{
  "horizontal_flip": true,
  "head_dim": 32,
  "inner_norm": false,
  "projector_hidden": 1024,
  "epochs": 32.7,
  "lr_schedule": "linear",
  "weight_decay": 0.04
}
Rows from block 11 of a small self-supervised image encoder, named by matrix and row number. Rows with one number within an expert belong to one neuron, the router's apart. Each number is 128 + 24 x the weight over its row's rms, rounded and kept within 0 to 255. All counts start at 0. Numbers have three digits each. After the name is the row's rms in percent of the matrix's.
After each expert's rows are labels from the 100 images, of 14848, where the router gives the expert most weight on average: "strongest on" is what is common among them. Only what is clearly more common there than usual is listed. The data: pen-drawn characters of a made-up script with 800 signs.
# router: router (model.blocks.11.mlp.router.weight, 16x160, trained with AdamW), inputs 0-79
# up: expert up (model.blocks.11.mlp.up, 16x160x160), inputs 0-79
# down: expert down (model.blocks.11.mlp.down, 16x160x160, transposed), outputs 0-79

# expert 7
router.7 084:130150109127122117138128092117124127118119145104157121104116102145110137121132082118130156091115162131111090134140123122156148107146161097118149160099109105161110153105095111154150173139139136079139149167162095140145156106147173103093091114
up.0 082:135126114130109129176117158202124147111117135143093185148123179135126128135153174183136098128149130132092148087116097155125140109147121133098141122122093157164162109109161144120127117091119139146157139117144117106095139153149125177144136137
down.0 090:109121156118144151139098161139136136164143106132120111096144143114182155107112175177148101112140068113154117134125139142115150122134116127096128135130098119147161131106140112113097090120130135087098164115128126130084160126089136126166153159
up.1 129:117167081113104122147134113160130153186155133145186149112156087086161134138137151153137090127120122128151117116130153129157148132113137164137115121140099107156117087138157097144159097130134148116102118116128120100120115122124110134152171166
down.1 126:106121129131122112133113157083141093133106121113138171128080159136135156117138093085151156159160129087139128125094109100123172171146120176103095129138169160090123147135144126135153115107101144133140127147129091137149097155095153138123104103
strongest on: thin pen; only straight strokes; one stroke

# expert 0
router.0 093:137158130127121135106132104111135155097098140099150121104113102141136147104134088109157162114096171148114108130128118138158147092161130106114162144099122085151086145092101116140160164144157126100146137161159096132145166098149139095120123111
up.0 070:102133109166081098085106126121088104119142122123086143136112136091101132169099147114156121109186096068135137147152113160145117128152140090127137120142114139114103090121118121129122134120135133114128112114126158106106122165115134135185125130
down.0 080:107123132135086144112110118101098112126165128120080163160083165096143146100173128151138114152172128105122172163132130065146129116117150105133110126109071120106150134149093133114111129112138101140114113120143130152139131139119125074126124091
up.1 142:151144183105136094097139117113136134115125084080094151139110150129117173125191106150122136147185148115152117163144127132127095131142126131102077089125126145103144139097061129142083144111105145107149114118146140095094139150135127132139074137
down.1 135:117121120137141125164155125148164146142126161111133099127081129096127170095121143121174105099102142133135152098132165113200104087156160180134126123123122152093138103144076077114144146102179127139112101142121154128166113133106157102102145130
strongest on: dark on light

# expert 6
router.6 137:128130102143178169118151179104178089156135105159088162125103116142114144107136099116128123121160152140105117159128107153158148124137140143080144150107163131151114152157109103118143120113134153103103145160133103154107123159148142175166152117
up.0 021:109114116125149143084119116107114140079102109128151114146118128141092180093124188121074121162151133162110142164156137112118151129137062096079116107101102149091160129118134117161114096110110099110103128120120141128105145121128121128087111115
down.0 027:141108122103108163105147177165170118193117111107105129111129169117151102121102124132121121125152129132122104150125109163104144107085136122158172170125136144159122127170135131150159134147066134151117113127108150132146144182118140173107135089
up.1 020:134112140110170149097116128099096094137106115149145163162118121189147145120131146121107116094149095141134078137158157102137115145144144137115106117143149152118160129128169130135116107153147124130178149134120109085173147151144134150157114176
down.1 025:126129088122122157069156134160161135148132128099130158100138149136168142139153085115121114118111127153120113112168100130129088125174133109148123153084138143185131101108129147145202122118121111149091153144118135096156148158140131135107093098
strongest on: dark on light; thick pen

# expert 14
router.14 092:145158105128123125115115093097117152114094160105143127088104112122140160091163087101146166083096162121108123129128096135146149112164153122129139163117121118161098148101119119145170161137143112089122151127166107157131161113146148114102121123
up.0 119:135144139140212110103120103106118111139155136099088152098096129118106111129104134129178149092101104106127112083111130112092102127114129131172135120140153122131130097117109106110100170118090118166104121105112123116091082131162146153084131109
down.0 117:123102164142120101129120129125164091101103084100176122135118181140132120101073142125106080135120132121129139102154137127155126116119143135135093163114136123108147146114139154109130132142150159152134103100125140115133158109134121125173142098
up.1 072:089114100121164118130179162087091140109175094134110177129166163123112121133133120157101120165154106103127153119119136089144124157179108134094113087107130101115115140143122108130122164117141110141114133115077105098137125112191114104094145119
down.1 076:119172105197138133170107126111103107135086133164162144115102169127135149158086080178128152128162130143113100097142114138127086129133132143130142171153167087143127125159139151149129102092140098090117103153122138146107134076098105166137160125
strongest on: dark on light; thick pen

# expert 4
router.4 129:143145142144117148159126100125120136156126103153117123129106087122086162105142119202117118098108136097150127146109106119148092111107154148100123141142103099132124148107138080141131127118159131185165113163100117151153143136102104093140111089
up.0 124:114109141138072119094121133139104080135131110173172107141126140138116179098127178153165164139128125131144111133104100130162108165118083127097121148149155135169122112112191147102154115095139122111143151116119102162120158119113098118160152166
down.0 117:139165141120083140116086110102182140081123137151146129149156103087106090149091128142091131143130107145127124124126096118138074138159167140089089101098093112123129138116117081111156148133128123140143136167155169149130077115155151128129092137
up.1 101:092119166111109093144090098156127090150158166095125133129146097112085093127139110124139111116140108172123104156141157128105120146134116113091127173144149163093132109129144136134096109132118144158126125138167167146095106202145121172109152133
down.1 117:141149117111126139135098130144120104093132107124173066101140154108116139110146122089091110095167101138137094137142124127123102129108167177164103130130093102116156129152107150132118131187162153097149164122116132102143136126109120134160072096
strongest on: dark on light; only straight strokes; one stroke

# expert 3
router.3 101:140154127133127119150119111116118114126075145120147117095103098149161148080136097114159153104103146122136099145096088155144150105143161119092172147112173095140124144118126123120149128157127118098128155153150108136174148074128176124118113105
up.0 070:136162145091120106101145115111117128191123115124132134162129156121154103116104163103136160114123149130101179136109138083089157188136119114105108110137122060109135110119104088144097165101120159150171155145129125150141133109105115131136190140
down.0 065:122135084115119127120089137131097104087158114100128127129158144153125149120154111137158123137112100143109110149101157137138143109140135131125152138146110142125128128173105160085087143105138089107104078130177139164127129097186100137143116108
up.1 051:155097129168111170116115112103099142125147103139147163119157166107119137107087140079108104158082108135102144112126146110109100149125127130146127147125159115120155132090098159088135146187147123129145093138136127127096116148137154154121142088
down.1 055:110112101126085142085122161112140154144101155092109104147117085140128151123146141151117157084147093144173116140139168077128164122111104143155136158089068136147093144150118116164116112117149153135133140153120121092127126098156147108149112138
strongest on: dark on light

# expert 1
router.1 130:124142120138162129107158126124137122138135144180114084143145107127172150103098171116111138129102150150109179130097121161126122094097126156094154082108165140131109150122139116122150131113126110155098135130072098130093134105090136121135155170
up.0 058:118149117163132142129139141123130104103131121077135087131108150118125200100082136090091118143157132130131117109127106124162165108113128120126156142134122159125093134147115166141128161127127106164144133128177135137124148132101166147112095137
down.0 050:120150072107124093150127096134095176116126124129127135110131142165122117168073161155173129078126123125129130101127085163117152119166137100146125094131167124119104125105128148135132075125145166097123135128161140103120113142121140146117134109
up.1 089:134145112095123115133155113161148139100121143096086175105151119124153174131169127138100134102163141136155108114120155118135167135129134158159148101126159088130131122097142148138114099133101131053087155132105123101145156178167137095145138146
down.1 091:147156158163119151093096151099131105132141071112138116125093176120169132097095135136126121096105083140140115136177118113146156119108144094155160106095108140135093167158127085094145137098113134124118141122116135115126123084126098120147080103
strongest on: thin pen; dark on light

# expert 12
router.12 091:135158113158135114096121097079140149125092136086144115119109101133139136107128085132144158104110155117116111135121109133157137113147146091108138139096110112152106134096102116131141155136165132101130165131161106141147144108153162105120107127
up.0 104:070159153163134150149124112122136140073182151142145121107144107147125126120080124128132124103133138132145151163088116160131188092110112113134114102156138116113166140129084111166118141152069088107114127102119134137137111153137138111123139162
down.0 105:100157104159125156116156141096135130103138138119086118103165117173094150089147095141149118139148124129105174120128137130122179107156126112135156112122082102128169146108147182103102155167112166135160099127127118145147124168195134108140113131
up.1 085:120134116104110114070082127117138130137105138147123174085147088144111090136143127126119092144114122135121156127114107094151161133084119109092128116123166137131151121140069151183122113140130180137120110102130171173129132129112119167137111150
down.1 083:152126149121128126158155088133123150093118133139128127137173122136141101116151106108145114179133096105133127098140119141138137144130148146147142135139142085154156105098113084146114134131070135135116127117102145118156160117102172101105114165
strongest on: dark on light; thick pen

# expert 11
router.11 091:143168103143135133116108102107121154138096141105153109119095099144162166097162096107129162120087156131101111114134109149150163083154160098121157134112109110153091149101097115137137154131128130100145129147155102150148151110164159111098116116
up.0 070:097128107128105124124132076116153120132140143130139123144141166137162103138109120134125107104109097122145124117121110111137140142131153073091153135127198141137135072106111113127086159183115142101112139123120136166127141152161121109178136111
down.0 079:149176111161117109089156091151152139127124160151106119121111124103141157098147147141089133143135125106136134130075139106136157108103143130113133142127124157147116119133152160082061150173107091128154114151096149154132139155144153117145141098
up.1 092:135134112140131174097137128132135137127164138103102144113170126199146136133104124150102120161096110118073149172153133142183186130136146088141136092117150121136134117140134140140105162092127123085139126091150159138149060150160065091155122156
down.1 096:134087137145116127151151142187122132161143135117099154134150167073109128152143154126119138123132120104108114135130149114113119103167125123148152166131135155118120062139164099129088106121145147077155162120147111135151091116109153113113101134
strongest on: dark on light; thick pen

# expert 5
router.5 093:144134089157130130105134091113114138108085129106145129105108101137127162084143085125143173113099155139102114142113106142141151085162159105112128159112117090153110136104111118159147170129148117092130149144163089136178149090146158093091113115
up.0 100:131141138136113160118128120141156134157119167112103140149105163144106115106169121122098121140132154141140141161137157101112173154081131110099144100099148123131142114112150115119146165086103154156115149088137186138175099117116120116138146153
down.0 098:123119140112098163106175104106115142164149139144090077103111169124122079143123145142117111105152140142107121112132156172147117157128115134118130131150110133129136152103122182129145141141125154108120162131163112120134131133153166160113112125
up.1 100:105128153107133088121093130138129114114083143075102107135146116165115134078080128148145114137138111130112112093143154116124130098126147123094142136096074157180133113133112116151139123167121167188153108130112140099147141129092146169127131106
down.1 101:160073159125155151153116097085132111085104140117170127129130133135159148105110102139095105177076125137156151122132141145137123142131123130125136120113114158168148078137135095113103110109147159116125096111125124078177116112118143098125080111
strongest on: thin pen

# expert 10
router.10 092:130150095140138140109141103094127125130091140101137118097108093134138134090168083096134164092089134120112098124116120130133136107147146127122153141091128116138113153085086118130139153132166127104149150161167093145160175113160148095104107120
up.0 093:118107139156088100120120144108118128112145125139102165127155111108148119106097144124105144141138140133159105153150108085115135163103120152137102141147133122119152159076189104142138146136115117140053130145131149153164126102154091156107135125
down.0 097:101132121143098099137106082162127155127136109167110126124144140146099124171115147156115153108121139112154119109112134132154198166108150111096124103107135073152123169120158097138079205097102117103151104138118138128123152155172093104080131136
up.1 079:140127133124132134092115176168117124131131129105108178127136097108125107159163133137097141174113092169147087124127145097095107178149096137147119102086133132073167147119131117108118164136111120130127134091096121116149178135099150101119132106
down.1 082:081147141125115125128129134166131122136109098119123118141123128157112126118188166164120128116138137149149067125173120142076187156161127132126061110119170139142150118166092140083107139097139104139119095110107115123134119105106143153124142100
strongest on: thick pen; four strokes

# expert 2
router.2 093:124113111158169101123117105101137104126126132080148144096135133124176094161141106119160121116120122120118071090121148129138133107186147104100133153104095088150107150147128118127156168113163116107114094136171147119126153103171158109100109108
up.0 153:100115116126165135100114117123120114122128108075151140116144148162129108152129145115142120159152118124114096099142143130125097140114143125129096125156054100147129133130116143135124153130101152131083116101158163114103101122196140103124138146
down.0 161:114124146157136120139098118155123105143155153165141097114123152146119133102142131151125128100145110125135148138132104109147105108151112065113139123106111122131144105138133134124157158147127137142152118115114115132144139122100139128113101092
up.1 090:071134151137159120156134121152104116120132106117113157095127114156125121122150144115163121121138119146179153090148157162127132109125118108110121072138121109130117143127159155108126141125139123119117086129125102119098142120149129088136132096
down.1 085:153120114139134121093090119135122131159147164119145152121109148087131130139096116137102115167128162106117113142087137092121130152118111134147115180114126117086123114178140148124153102103079095140138145135155137106149119150108127146116127135
strongest on: thick pen

# expert 13
router.13 093:143166106162129130094137101093123123122107150104158115114098113145114154101143088099153151083107145129117119114119089153131160110180143111117136155106109117161118144096092104140160160129137132105109157132166107131136148097149170099100123131
up.0 077:134142149135129134114161143132116155151156116184113105137105149159160138146131149128107096143149108141124116121139134153108105073167091159106101097119122086139150111139149119119096155067145127160120134136097173159133151098127157121143140091
down.0 093:144131133144124115146167100120116156166148113123113149172152113149121158116139086168143129140142114124140137136119127139141131091127121127104138105147129106116099134138126134182104159121125114150133135136107102102118158153130149149120107119
up.1 100:127101132146095099159125125106137145126140144115132119119133109125104092097118114144135180190157103119154158087102156121097153182085135117068114162112146145105135138150109150084148108140152088110139120107164111116156116114094183103147133144
down.1 105:121123119125131148113164142126121155193140119166106148127132146143111131118121113181126123163149149117116125120139155140121145132158101106154149091088114125132151135136156157124161145070111151134120153131126165169135096135147143136100108088
strongest on: dark on light; thick pen; four strokes